config.yaml
dataset: "coloured fractals of 300 iterated function systems on busy backdrops"
image_size: 64
crop_scale_min: 0.8
horizontal_flip: false
num_classes: 2
encoder_activation: "silu"
encoder_depths: [4, 7, 7]
encoder_kernel_size: 3
decoder_norm: "groupnorm"
decoder_padding_mode: "reflect"
decoder_blocks_per_level: 2
decoder_upsampling: "nearest_conv"
optimizer: "adamw"
beta2: 0.99
Rows from block 14 of the encoder of a small segmentation model, named by matrix and row number. Rows with one number belong to one channel. Each number is 128 + 32 x the weight over its row's rms, rounded and kept within 0 to 255. All counts start at 0. Numbers have three digits each.
After each channel's rows are labels from the 100 images, of 14976, where the channel reaches its highest value: "strongest on" is what is common among them. Only what is clearly more common there than usual is listed. The data: coloured fractals of 300 iterated function systems on busy backdrops.
# convs0: expand pointwise conv (encoder.blocks.14.convs.0.weight, 768x128x1x1), inputs 0-63
# convs1: depthwise 3x3 conv (encoder.blocks.14.convs.1.weight, 768x1x3x3), a 3x3 kernel
# convs2: project pointwise conv (encoder.blocks.14.convs.2.weight, 128x768x1x1, transposed), outputs 0-63

convs0.165:133140105130063115117140154155146128138101173093153128156153148121169103056129173122164095136039137172127192157092140111128130102065093092136174123150135187168093130123101109168089126159162132
convs1.165:115103112091095088098091086
convs2.165:082128095067142113173102158118079147134110120134119050121111124107121125069175091125121163186108096129123081136115142083130128130139138064127125182175133091160120182125130158139084136131151121
strongest on: dense; grey

convs0.360:103165152080141133123129120141135166150121155091128085141086098139129111126129142094152122138111068098186110139090123116136112095097101137099132129074108110135142135118105077218075175093200095
convs1.360:132115150118094189094166159
convs2.360:163106111116148107127077126091148053073162133182126126093135115065112103153121136147086163093083089148178121128092198141120114117119110108118087146117122126121139120150091137137067186159108156
strongest on: sparse

convs0.661:141094169099087107094139153123163135112110078125162148139163156131184109103167177106115091118137140164066104162155125083135151132075123047089161128177153145148139120175136057098136073126153153
convs1.661:154143129158144175175173155
convs2.661:156119190149110210080135093127166142119149120152139205089118122136146109153114127098133092082175099085153127153184105156110151135106136160161153150118111154126142128141149116073180110135124087
strongest on: sparse; grey

convs0.539:109131104105128142089064143115158124107135142134158129131149104103141120122090117116127160101089043121180103136118142145194112095107090096127144089132149138160136158132121102180055157128157129
convs1.539:105108181118111159097118183
convs2.539:158105142097135142128112128103143076122179150160110100116122163077121119168126109162112179069079084105156109123063188147131119130132092125109137160101161115135159097147083117136071203157110176
strongest on: sparse

convs0.204:081146150129165091136089130099101135139072107128139122141105139129125135132136123143173115136086096109180177132143104111113143144143175115137166103128127098137118139075179222137144113121132073
convs1.204:171121168098080143173133144
convs2.204:136121144135136153144089139063108159208086094082094127154138137138098159135114106167161139129081083032111117072158106113083126162186185135169112099155189085105120132083176197134143163141091101
strongest on: grey

convs0.469:140111130124243144117105136119105128097113112123108139128089132187090166140107087156122164142106083090188133112144074111054164163179174137131146146102132106105113115052134231139122147099130135
convs1.469:118091111104093080107081101
convs2.469:142129139152111151084141086156172066090121180152165154074117124126159091154096160098142104109138132155194167164160157172150151093100079194137125115092082167121183067152122106099147104101129118
strongest on: grey

convs0.520:062128121109124099102171099149140158126112084125165065161044127081167069115167164103089121138042079150130139173127167113143128096104078091110169098119105138162090168115104086166109132129162122
convs1.520:123167162173131141116189148
convs2.520:128120143151134138087127057127212113098181119175135149075087154086141102158133136126078127053154070113191127137129178130109108134117123145125183167116085153123152152112141138123129144107142123
strongest on: sparse

convs0.637:131169138108090127063120119137101171141132154109151151167157163136135119007157146107180124188100144139136130143094100116117189130099130110124151122158098147138167070125043103138158117101168107
convs1.637:134147124097089143082071155
convs2.637:087068074083153093176127153129117147111119130134109084156096139069111139117149105149101166133089045140143098113105144136135110154144137081132197154164133104166051151122166139156100142182115145
strongest on: grey

convs0.371:141117138133148118142089112084122090156101126140094132097078158187105146154123094175152129094128098081153165073131104118053118129192180147122116151088141046088082110102129204147129169102094125
convs1.371:112108094081142073091111109
convs2.371:142121112133113176093123056161141131091115182153164144111073122107138090136126151115123096125130122183180176175147164132132164102082094167130096137099101143116143098128096134067152111108127101
strongest on: grey

convs0.464:150134095103098135105172083131113169142107122105149124172141167094147115131214124124143122159112102139069098139094126116141158107132116136080146124166164149152163108160106100125178115139124121
convs1.464:158152153176177149119169144
convs2.464:140129160142092174096166079172182111115141112150169185112132151134171090145100164083129081098176093136144167167171099158142129114102125185124141155124081165127147114147133140110178065107128106
strongest on: sparse

convs0.126:131120097128091140100079100114124176089158151126162132145073110133136082152164168079132058115107110118187168184115126111147148143089165066106121096161184118065117168101112111108122117140076115
convs1.126:111097119102111095072095089
convs2.126:087102143094149120174122140128116114165186106057075111151160111092099174112123079174105172123139119118110080078114093122095102160155129133127211173148113140212128134152168108160116135117124171
strongest on: grey; dense

convs0.237:101138143138127141193164085112129113171146168136111115106054179176117141162073118156145175152175103132169098106158180189113128115122117174058109185130112122085126152153122159145118146165129129
convs1.237:131132125174106129150206134
convs2.237:092078110089162089168130128119169124132189155132104078167097155141121161138139098134085167138133076150110094092099089123137099149150110088059175148137143111168101158148134108181077131158160161
strongest on: dense

convs0.196:091123127110082161135178031134127210170115131092150125126158153117134111144182122109165064151116140144111122142151187100152154150089146128088115173143146133134111104192147067145157107143070116
convs1.196:118159121105171127142056147
convs2.196:130101096116155076127073127092098149093160164142098121132097094086118153141111125149097151086138124122155122099081154163101068120152153101101125153138088111153059187128129141172075144169073148
strongest on: sparse

convs0.26:091114134089148099123108117151189099089078136119167088154105126118135119073141146108132151199074066143177148165101129124099121134111099126123163155105105124134149118135061156147108142056124166
convs1.26:103097102080128115172152172
convs2.26:182136154119185131128155164137121103122134184119097127151135100095105158125129092166073176079101108138150099109085120136129180142130104136126163165136083127161136122105074120152085170137108193
strongest on: sparse